A small self-supervised image encoder, trained from scratch.
Model: 20M parameters, 48-pixel images, activation gelu, patch size [8, 8], layers 12, width 256.
Rows from block 9 of a small self-supervised image encoder, named by matrix and row number. Rows with one number within an expert belong to one neuron, the router's apart. Each number is 500 + 40 x the weight over its row's rms, rounded and kept within 0 to 999. All counts start at 0. Numbers have three digits each.
Before each expert's rows are labels from the 100 images, of 14976, where the router gives the expert most weight on average: "peak on" is the class under the peak; "strongest on" is what is common among them. Only what is clearly more common there than usual is listed. The data: cartoon faces.
# router: slot weights (model.blocks.9.mlp.router.weight, 32x256, trained with AdamW), inputs 0-127
# up: expert up (model.blocks.9.mlp.up, 32x128x256), inputs 0-127
# down: expert down (model.blocks.9.mlp.down, 32x256x128, transposed), outputs 0-127

# expert 5
peak on: backdrop
strongest on: black hair
router.5:535467500479472455530466506501487514540580442487443499477530550476487447591525524501567455460491520482467479421456472472503432457496459552531550521472499556525541504541538440519509468526539528551559572499453519553564501542467474573517510479542482484559432559521422546484493504510486506520488508490467546472488564449440528439541476550527525473590459526506540478525531502525530492511409
up.0:540508537560443477548560498498497560497532483514460557482472454561507527420520497482506526540477506516475534517467469464516520497522603510522464467470493536475547514375534448552508538469566527540504545515501476535528475542504491523491478530473512523515506494528454530580533450485441459571505532565575582481478476473466515477541521545527467519523554436489473550515523543532517555487438
down.0:483581534494523461498467476488477481513545430503499519479515462494479458432535522488524563593530486531453461445489464540500512495433504449430493467520450477555575467469534509482514489528518446562492501411449603570476509508515469551504493447446496438527498475519508545485511495653440520498445489503438445502503506532521527546599495490455550544494522517577561539474466427516496480482437
up.1:468494540481447461465537461547532506574477518544550498544453490426493512489515505546558592515530514477523482495495490446433478499530549410468530507531553475568514531505536453500497450532506484436500509537505503521510503502557461442540497502489532482523528443454473601543625499507467423438478472511544471524475580511444499492516541581476523489505546485567495469510443433554592455538491
down.1:464445495543559552478465496488506465474486549542510428465494459480515524525533503464510411521485527440498452503506478552467447462528474421521445486453545500497528467535449541510503493516450507531534466495560495542542520508488495560554545447505527494511599490524492492501475512534497386512497487542452457527546417499510572491515489555455570449510590468456514490506498477526537466556456

# expert 15
peak on: hair
strongest on: black hair; curly hair; beard; hair: spiky hair
router.15:551520479562487561422445478484465522476494488464496467500545554507463523458503547443421459446474489529525457433491448446517480529408491546497546471510529515445543441506510508412510471553480547521460505416451541449480599488479512404443527483491549522453551473423501532507517498492523485466541506537501466491455605472519470611474495571459499481506572461493564523557584422502493520473507
up.0:528548462521521468509518470597499531498551539470497436548514542481523548558505503572541492387521502443533481451528518482525508488504493515496493489468540464513543557489450527525514563492555498465503537556553401592450478511538532560473531472482455520483561517429504421432483507536516462481538486519531440445502531477476480533517475556471494525458553464455455552457450487496409502443470
down.0:440534461498600487469523531474500496459497486427488512461476514449521512508486592434505528497494505523450562404452466579471535515545477451490455434483516535456458521530470472518531567559496452443477502473544494514503494485544512545468422502516502578558452493531515503580443480541554510436556617526468482585469463495499516478481539533529526469525472512451445485449509550469522485570498
up.1:565555468500549528493588527494502576486455502500504530476457495446574521514511493472464481474507471481454412599475510516525537552474499414513500432421516534550555460512479491463523473542499588453536504492452511443367486458481558526480442468507524490463497516493489506491479512518494515473482522409611532478537521403500550534444399448498616504499475541472545521553518491422463525451421
down.1:505525503494527527486521474501506543502484504478511538511464524555468541468543479481416492519496500487502564512513469462518593492505493434508511460471472499581513462443512449492524466527515516453516448433532474503500451487492467508505476468518473485515507450444486454446507438422450462502498504573451509497519442508481448413495554480486490536448472538523477565500453488485474505480484

# expert 28
peak on: skin
strongest on: sleepy; pink face
router.28:448462483499430516503458553492475525474488515562471529526481531479477399551472433458490570525466501551511510435483513488478525537488422517497581532477537492537432529540443519486527518510480436475499402454592509504449535516535452465429513572486547459480446515516497482529455494454481544557548458471469532446567525461464547473453529539519560509506520506472549472538540513536500500463568
up.0:445536584525535485465527450531486534480508494506486507439540497520568420515556553411511462565526571459445477461508456478529588554527543500493519506520585485537524475450485511475426524509500519438517483508538544450542451501555484476483543567535465557484516545515508517548520569475531456500532577531535467543470463515455536446461473483494472528442454559585453603525572567481519482463523
down.0:507451420499500541428477482493406508540521515536484526562542455516515568493571564469466491551446543460467500554469452515512517507493490530446503532504439439501500413508502538462528436496519478531545483510452483518529476512531487436500483501524482531569396458458530529531454438499515489459500582529516502463470464500498505403548427537600474387470479510469460519444459503465565525518426
up.1:508520437500517447460514478520526499524519496567522546439511497451506447488546532466495442487526598473491554501492479504488479540503423475549485570452479526502454520410463531534524515500510505569454452477447474570487509509521501510515561455495527559461586469514567440567487448478517500523558431487462516502478585530519456521534493523473512497439503531450503452471564545525483472545467
down.1:479479490517538422445581554530536465511495433526489512542517446508521536514475485567547456509543472467527529579512495453482517579533533509524489540504483531552473427545463422508477488513459431517577472512515515514468499489468498579476534415552510538468493481460466491490465529521508509530545495565543457482429575512507489543513499504464550519515476536532485504492491495549495504513516

# expert 19
peak on: hat
strongest on: top hat; spiky hair; cap
router.19:571460479563544452561506517501525470450501464458503457508516470529490506530595489508484421492492476511490510528482447455435485536479562510500521535501476466486549426453476555572495507480585475428492553418510467499503495455564482548516528472514458628579540479593470562508440422526445423518478469516574396516483448542553557523520478499508508552542439474506493445491421435514477516497484
up.0:494469535464558487467494472542489452489552537535531421521546457470545432455495527545510554526510476478498557477512415409481498509508544583529550439507491485477488517454454514463499485558504492501412493480520546468485484527527534457511596512447489497475483418454463542485496489444532498416531498508506487456500462484516454518455599503498512526453537424480615551438464562475472485469488
down.0:536500533457512507578467464487578518538522438495473546521523386549449509477440509506436428445459535493504568470513526519486491538517534521580490397497520481552494535501510489482532501462465492444529487506499469547460460462540505519442509503507534491510510490461488516544518467468445419483393538459483504607476505512489523535472460535549520567440420543427456485543462490459520504445442
up.1:509579466535493534554517550483551499509498591450432443498460482482504463512512434440489556527535508482527473494525454525458524492529475412449523443497504504529570525485528487491447545410489418549495540504436464453495493492505492478507484416538551493531543504494482464476450538468492506516549514499514523425462490449484520402493578547502382489496523503530543514454472498527441540495508
down.1:538487456446497581532475557525474522538519445549555460419494545469490502467485500480509480526532528508503512491481493478477508522420487528514527475526458527478448467556466526442458491555492464507519488517533508429539516469498486479477495478546470553515558428409449548554566467516480519489507449543497512482539573458531536486573419489541525499504444520437399493443412510551462536455551

# expert 24
peak on: skin
strongest on: bald; a mohawk
router.24:514522474525482448532494442409478466496579503530493563539568452575469503433556553577483402458417509478504503464471478576502510518510489512473529502482474512528432422557548555495479502520460438466503533442523635448448466553461476460516560518500490544576533416488519433512534469534475532527537491492513497512453537525526499470444469499421505482488520515548486473509564481508477445487505
up.0:470510563523402503487457419497492469552456521400452517481502470503528546445487491511515471451539472444439467480567490558482484512573422525371509518418497537497488517503446561538544478525572550452470544489515568474463516489516546514523498530516552529503515505519504462496507508521501524471567456424485531520573508559525445409493552552499525483590454515433508538467515498484536522468504
down.0:543512553517515526494528495553475449541522492466428531475590508494557483492476431518542502442471601540492573475519453479537506473516525504445497498539501451510560548484537465512503426444533436479499556540493508547521515497496430446446482462560472558533528455524487413529477573491535477476501580554524483474485553507557476522530509516562488516526488528555497572511454569547475494558523
up.1:461510540465443484437487575508482578541553457419509528508490480451505447544494477450543407517445508528570469500544447527475513491485448562490436493492542505518479518464504493511528605553539463494510500476505514506520557462525450457496489488488569417573469549604505543489523512449480468478468478479487514461434578497464436481510439545514473502528495470402525591548496480448450460507549
down.1:497458473576457502451463465524560462496522527493432536550495456517433502470422554469461532524527480455437526530513495528530509489452498501465493522486485532538495492477501520490475453546471495487527494449455497505515538500466511548481498434521466504627491505458504565461590482516518530473559484517461571554583517516472482443425440493502477455521459446486465447441472581568452466486489

# expert 2
peak on: hair
strongest on: beard; sleepy
router.2:555493468487498441526487521518569490459482493535439385490476447521442502457490463533515444483531516472558490526551531505465557521535499527517505565504511440432508509491489486409487476487496513525470519536480514472501481473630513541540503456541422534562515464417508550532555450509515431460484550496508475478453500473512488481520517506557484526556484438507467472607481448433519503481563
up.0:529473543425457480485500488459533514557507552512452458474539487512454523481463517478540476546474539478478512543426461452506494507450502523583518588503568499473444401497480487472485561554567478485472499496465520474607466481473531467449524579494504508537518499551555495536412477427478506472486601478517439443450432494537598530529433512515500442505525510481483541465527515470391503547547
down.0:466594489546511447446495532581483427491556472482474509502481498437457483549532503425543552424438477523542473532554570493442525538543434514482447480470491421538442568446469480514431517507457497525512475495468513459417499500494482500520474573523526445450531462525483559457516517492446542528474512553469476500473466482528519448520459501573512512482546494501596432489424474506478463588566
up.1:556495496410642416428523497538444538510519550536428480573459487549493543480525442537456504438572504572603496488513498563488480524443445442499486567502472497486492476469522399519586489450474548475512509480444482472495532495561446445470493519563468553551489494454551517466509520445556501490514504475568491509504498537524584511561472499543481543476600470493535497512480471470523456515522
down.1:530477576514490517446443555449584517452572500530478445478477532521422532499441504484545479499482530467549528517585459523549411493501532447544475484483504477546458513480553510469484479486525481466465468591532505513555485474549467563523512556497489479425524518528576520466543534495506436542515488508505508514493550443528448453531484470600483489500504481507516481538547556427500509489520

# expert 27
peak on: hair
strongest on: black hair
router.27:449437554502491512458497573493491452473448475487553481518445523549551564552475574513429512523507464536527484478474567553533413507495504496559513453488535466512463531529515481432470494446494549435477469522398512490504499517437435482487497499537493449520508482567467572497452542518445529568505488500475520449514566500479524476418480500479507464573463578502433474503497475537484469514500
up.0:505524555484504507436509593463458543523495452546468521469523513495452501542508434463435547522487550478410512545482520468527534498519546512464526464479491466532446520434500558522477529587559552475497467513451532468547501563462492501483488471508447530581462560470453492501516475475518453541473557469494416475520503552502487483436513505544541597437433489463527439456419469517485535504503
down.0:446526436464420477540577469445497557589489434506434492493511528467551490560470458515524490494499429523634454475485561454562419505530452495518472496488556441528495455441496501525541545413487443519518476491559416515516475458668491519467511453535520481543478463527509515459561557492562513482506508414520461517484433517546568478538522499534516565447538476466481472572515471544452456474521
up.1:447584468513450537548464551520523560450546547451473413489487506423462515462502447481476543481516458560445545594452564472505441491482498492481552531458484522529446458509516527490525530540502459481512541541478533504483503543470437484516518477476462482453474529529560520496466461511481451530494484449518466522532458479480491454433514554567504587492528495469544522437522517487486485474519
down.1:461483497522559468467482497536499545553393556574396568483524516508515414535513501415473492539484559505533526466505505592527483483457481397553576492503472498525491453545475453545497486506565444526443454517530511532507446518449502490448484446500484540498448565542531470512552539475494587536478428534510579498559536459456583441446468486499462482515566530454479479539526449486447488443563

# expert 3
peak on: hair
strongest on: beard; teal hair
router.3:550428485463491516433515557518504463484542517542491530515542486591486446503466535411524526450542519539527458524476485622471452475502446468510523499542510497458488490486526500467588490517394510523472547516460428472457483548502535492487472522489508418494528572431453535529458425499510579494535556468486442483451508431413505464581484551458497514502505485485472484545516492443513512519545
up.0:535558472411475502509518536488520500529480529483509511523535483540489490549547544487421472473488529451452494508422488485518485502480505482522486477491520500488530444516661405531500527508581547563499449482614439469525516467531502514521573561495453426478524551498578504544556467476564438548486516548503483548462519479490536472567497475491543496523508520606501497467437468420508535482481
down.0:472516539466541450525490477530503458500595506474503480608503490486566517490593529515496519554536536456490455463456458450468502559484509513428461544524472562520492431505480580562527418487546488564500499486498496493494509556534476512485465506521509595543538467373518585490461501536482524528515502565469559490469517563534512463460521541505540477514503451418495381524455438436551549447510
up.1:482509476456457461509525486538500490576497446547512498497537588421451546490523503467506478481461530492433529530510496515513501514518591487445433490590463513510559461497549529489574509483456443494508403486409580514476511506507467468450534485514406466496426491463496455503537444522494504494517542543491565491435539558539535518489467488475573572471471493455556454553469526463543513521544
down.1:534578505510507535504466485503500548483539484513433450466466429439461437567514489515521441441474489499473523430510578506514548487498476514493442519511494500543537492514445524465539486544502469537567505414515525494527495477450506539561495521435532491485463573570470433434481501517513535506568511482465546477516549493483587507533512539452453512480489536489449482546524491495474468529508

# expert 25
peak on: backdrop
strongest on: glasses
router.25:500570513480482433510597528553541512539548540466500518528526569449555547525499544489572544497562520570443563537530390540442466465473494539501504542461501462446499500499492494565536547556542526500452482463529432455408508557540535552505559513537535465525497532491469454475492467509443541513481479445430466513480541553443443551562456483548542522559431517531522520543426491539452487496542
up.6:479497475538475588458476544484506526484548522509470545524469497484467519483485584488470480502496498483432480520455500516485539495517558491499527490475529515513554493520453487477454507508575512495488471519490503507457552496494473517465526476463491447457505514476531497507550561543444470494528554527486497508478533567480503475539487477578497499471557508554416553528519483573477576499518
down.6:531532619535472517567566498567495553493481441448555468495515465574494507458528531494481564453426518528508503507503489420441535497495518458463577471469508488601556496506524540450526521489486430487461528483537547507450479502445491451537495551555512540519519562455564535536598483440528470530518522504468456483554564558483465538459519524482500473505383523509500441503505515496523553473571
up.7:463492443462477513478474503495461509443554455481478530456473525510578392518497445555537493528550502539459487503554503509519529472532583453435491554566479473446506498493506517492541517496507504535514444485464391506499504501439528515634521488446373457457444495561514457464477592438538453543438487507488537503511494486586460540456512415488489513522545455494508518497522455448536514537473
down.7:508451428548519541485582581480473497496537518468531479509496558433553502469509491489501580481416538527519544487405502512481546502467530514470483507492499567517488537416478513439492532469501511512520448586443533442483454493425537461540549536465559394537521487449479518539490471499525530568469457521463490525449562540466468532452522571467469468530524441425589525528438586510481567526504

# expert 13
peak on: hair
strongest on: sunglasses; spiky hair
router.13:586539506494422478498475508486487513606530471547503499521468527505435472455493543574441495508555563491550496501455473521457497597598475556467418513512401484460474465483531510534544516489490522515379511469584499503530565472500508524542547489517489486467455468461454467476506443459523501539462474462513472498526452470556590528476433504522497500503550515441579547539517514432467503452482
up.0:508480539517488540475466503518510539454552518465508453469554496475477495556578525470465501456546423472477533557463446479509519575483459540553507501560484474543444429521499473521506508498504446510480488469464493522557494449534458452470578472505457556494433421521534474534471475557489495580494559550510490474415552506570468482425508554433497492531512593539483470504532556503494517479505
down.0:477550535516526592516572531503459497545462538512511472491554479499494537440464492515480479534535538518480574472553502553555490536452447490490497450497578507582477513505405469554445484490472472464498481448517543463561505461569517502529502537550595556496495493519520477467540498468461441507472518535446460525477552469467535475457526529477585500415550449512491507476509520512493570468489
up.1:539499484511477472477450462465497527524543484415440450454493523455590450526480445505521473465494502532444539557497467469461473547546517547516525501517501558529555391479513521520508526529392513479509536486506537534450433420519514531463384482545523531509575504524491535498473439493526485511541478524505469522483609437530487458465435597503516512480550472498496466447502530508426489606524
down.1:530503563499507464458486492529527497412426520488449528512482510545532475515530452456499523495503581516423587532461532466474465482571462490543499487487462491506523503424524496464481456464460530447570508531521479415556497503557490460478427456556417536539500427523527527472481524437477462460548491441490516548565469463611577471466502496510538510489485399495528556528515487493492535420567

# expert 9
peak on: hair
strongest on: long hair
router.9:487465525473470526483510438521436513464549467473509497496531517535570427498508488470446497512557569491447460478536504584507490469499441498470544456552418425577500478486527476506473505463482462563442497492515524484439502498615444570469493503501482526485473520497450437562514540545552552531457432491513480511519463499518539428481529474596488572494508515426444450541465516543571488538532
up.0:515476453430422488517498507458507486524483481484523464545476525432492499552450423551577453461558518467510505458454536449508518515573496485505450470591543545491478463513402540569429472473538474500497526541445538521528530436423516431505510547530531481573461514492479458478516532489472518507486535536470469468526486472471477464523496533485397481422468506451578475525512540547483525436549
down.0:489475530510483430525545535510525465524490506519480515474466460516456493495506476582543452514451484482539490562439453517482521519499493557523443456579497464495503510509539561537472469491485527481543459487465576498430519571428500550487473467505602605548522547520469462486584432515558496466508544500491533526439498450580437480420493474531515523508533478461444482499469551442499557473515
up.1:481516511562455510541483471478489481499490476512467502528441571554476484459440453467537523518515535507378453481485507485474442501505458517553515468582507474495489562517551482513442492518463532540461471481487490539479484568450503511482537500552388521492484497519413515514481457488555574432526526478530452461572556493515495589576459590531448512492563551515450538525534472512470470488521
down.1:516452386533489539460554537498475427453523504492487493549518516591433422484437505500491427497536446509451470386516527469608477542560510521568513571547501574492477485496542520492357569533528490561463571568514427486487541455444519488563545583445527513547489511490515516442520486528457519493451428407486508508509469535486495487484518525461455503558569490504488448509500464410559481491523

# expert 20
peak on: clothes
strongest on: beard
router.20:450466561499490499484529420471520471486527545452469502552482522542505485518502530481493516459500454479471521512475471519580527487515528508571541550500523573492488498484569492458471536499556531448495450537482432450565517450451440555421466522481500569569518518526543516442513483500556525530497476514493451517505442530516468492483513560550442476551428471461426574565472499485518500478499
up.0:530505514496583438535417469486465544565528518481505565454443546505442580479487477492464464550404548500460470505534500494513470536402495444585537451542525454562503516453531494542536521478551496460496492494482519465502486480511466586513467590541525482547426573515551545460484421509456519488542493599471500462495456502488567481489549475431490516510549541501518534493573477550593511579459
down.0:514512501448501528498523509524500477457539500534527559471464532419511552511478466580511463549513448522495453425546473553507510454554501464544584540548505539581574530466438544471554507524547514529537498530585498542486518532496445539462474545427533456535507447525461475459515530571500499483498521569528530515598522463499534467457428507388463547465531533473505537530528458560518596509492
up.1:485533479528451513533400552485558575430485471473546509555528488488500491489513457460490525546480483457518506510501552481415467537554552499499503511495518513511456475555532498490473424508540513529546421546520461511567419443484491559506505521509470496530441504544525480496477557425553484527528490560438522566485470539560467566520485448454554515497460549388502409537472465567565482490558
down.1:525541543545565423507513560495481520461521492507543477596450568509428547469445460504473508504531464459540572546448500549519544433444516508551499493458489473481500564507512514589420457425529522523502473475440582496473485445438469496480470432524454500572523470462489579449407493474486503415489467480519512501476465509520500458467498539551550543427583471525533511531535527503490480541502

# expert 7
peak on: skin
strongest on: surprised; sunglasses
router.7:466497524436560576476470482433516473397488537543527451548360513494437467526473466608472500451503485503512483447451470512489546447472442510480513541546471475480538448508468559463492487506452544517522444498515528457566469535472455524461548528494492458479542508483551514484499451517513499457492563440488502541526493432560521464461464561424470594446505547461518515551457500547521497504514
up.0:457455470492524449430451528511519477495480460468554542530421512588527554529532462521525531535412454455532550534511520505514536477485524538472479489500522544522540462538503537448501419506531403543509500458538402552484549567570505519415459483473536591493548550506486448473487525498515393504563493456474446462479523514543492487541546491494506423483518481513553528450532516487559425497521
down.0:467505484424516493567525553510509476526527504551445499525455490509459503521539545494536551501442375533480484531442528464525490473503439483516469552515455541487480503532476507490426451458526511528474507493517444482520479456576487484569521463520542497492396477507527535485510503462548507532535547489509440422500545517559527518583479503511423473487516476442431529504498443530557535458561
up.1:488534472532475453548508499544538450462490562514512438477415426551587489548513578503503467485536504510550433492516484563421453496485541499537515485482555516564550533526476479541478459438524514500566488532522588421489514465497531500400522526505474516500483518462467506582477589506456492467523503507517484493517484529519473495475495530512438490520491465459511501477454468503469460509509
down.1:546483417497558534503500540577469500530466458491504542478474526505518442500523439464509453494498477551441512532507552507543437527467542411493555561445531529463499509452525505564486564471507469427494554528448480509478457514455532444547540425479471456572491569473489548539436564563580465484502516499435471444516515536445562494479532419488429472465499519531494486409512517495499549462507

# expert 31
peak on: hair
strongest on: long hair; cap
router.31:501472548484563496521494453520518521471492524451529502506387552474479518483486478483555519498449417518460467489459480552416540476531527459487490522512485491502535508446495541507466594480490503494433503431517475506566553502523458528521425458476512597571499521465424455485588481501491561538540450552523446493469542443420471495520424530568498455402562450492532461472531529474469476476445
up.0:503462486429422510458521555480504551543449479423515540511478584463529508479469472542590515519523479532460455535532444462458530528452494523440479562504529491471524486479529459470502573483550469475510529464489462523406562544447548456485548500480501474558501494616479519520475419545536481529481492450510452455487489452478476502515478395480463438469526433493485438533524453522493391436511
down.0:575490524493542575444557419524492506445599516506485451586536532514503533462545603477525544497486491466450502442477442484470463504569463496564511457569540450522496451480525581486477434490496555494482503516487537471512536479562496460487574573613507546481443465488597490581461414429479565486466548501495578442465512519531536503515532462509546437498469431484478486530454521551521510537528
up.1:396535508503494548495527508487528437488553477513506548479456480607486483542534476495530489496533521506540502615493485539542484548544480571491480476538495523464489554509502471507506485545549526604487494526588524423548458551575549511491550500461489521499515502498480447508504522531505549486579486530481449494527464531485470504541525496550498531424519510497498454489480417504464456470481
down.1:422561522433502434434521528524536492507446547499514500480489471449533438544474491470531503441521522561533472437504491557550529542478545469483513521424558516486441408466509549495521479526497425534594458608486527467425571484517504536550442490532578589468491495511453502512450553459493493530464487524555471520532555509458499558471473503516547491463468528462549581497503543501479498545455

# expert 26
peak on: skin
strongest on: beard; black hair; long hair
router.26:541602521448494539612508484531456574495597483458531530641455576529518537500564425442463521468485457502494493470516551519501510442411488543522539498493493489466480495460453484475502530524499494489508501503491550473455519508484542476436495460403492433453493556573529522525522488467463455515507495437501513559413509508445513534493493525444439537476466541466506567527501548511495492515510
up.0:434486487575509497493440570525512441434511501480486437519499484487518499502558474496517482534478536453479429551537479480457487499411540466495448502478544542485557465586481487506460517526484549487479514481499524441399515520518553491465533497502452547478510503544567507534449445445535557458566539477526495530525441512462469544452521539502495544460481509523489484525541504395447511482565
down.0:456542538512494470513427477490459480533550560459481555540543476474496541547524497490489475593548542515517376502488450511478497536507485460513487506610482512471599511498419469535494490485498450478498482482553483447511498481485443461530481409463531552582546560597443568491517577520440476516542436577416533533497504495459515555467482482549573583525481528537467479518417528510463503482475
up.1:500477521488554543618464509450542526565465512554529539496522560478505451481478513485483474560573481604510446503455508549558431484509540565461561542467456499560538438524535498455472509521467497469479571477571510438461521502507499535485578568550466478538557457530475492500437481519484457535450436475505562499496471477553502417479485546526518509474531531504514552512506429471584511501539
down.1:513489512498481560492460529441458516537441487505479532537427491504589548445493518439490459481591416441484551446543507431513446479465522531462502512518458536462522510516484495519495553510484487521454512552562447458442483580553546515513514531499527492470464507441479483526570485553460496506580511433572468525488581469520500498473513491475515453499484543526539495452494562614516454548503

# expert 29
peak on: skin
strongest on: long hair; pink face
router.29:441553448505489499483477482462487498549524505529460526440440497470562508530499496515485509509578512484462375538532498520469526489474470560514494466423536489543540464459463539520503479557488504573510525444545531500473493524491569512445493491511555441553525534496505491596506461495396527545494591506449487513480458437504463459479475489417526461458420490521491510544490495494407498475455
up.0:593523558559555470517528530533491542578505543508527494581426526467505470504579518507465438403484489513523441481518450539435434493388546510533486401515476471507454467492504511564451494559491543557535526486441535535600463478498448578501494477515483426495472488450424578438565435549493484488511562519575476494497517507536577500517516507537498513556510511486502502494559514472519528544478
down.0:522443539512587483559576537537519496522493523501498508513486453503487454513479509442535486412467465534564454479525546481451527450506545458519479542419506556529414496465553455514472555419502502526524363533520470444528449487459482545509502518582484508492437485526512556453437493517464506506495478410418501542468442499533504431453443518471505464461540470528474498585466486528555469447510
up.1:542530575606527486514510525449457498569498490492483509469497509542513535571500486530504547578460562444537485492575524593500457539486427433497458507476562521546475515503461471466459465491489458527531545550546577531486502476466550484481537556548503559508510561565456533528474502422563489480522540536494538443548480529533474451554474524437469552458491557475463525478488541479510484543554
down.1:447499537527472486564462485535564467514559494567501511482391528551532515497494429494478475455485548456494491513550529510578455514533529497475470491461474432498530497477502521497538469489506467462446510489455534542535522435413516450571519504497441534554528518547487413567476439533464511529492458517498466421448435485552475486514455537435471490543513546435532473471435473514380562522511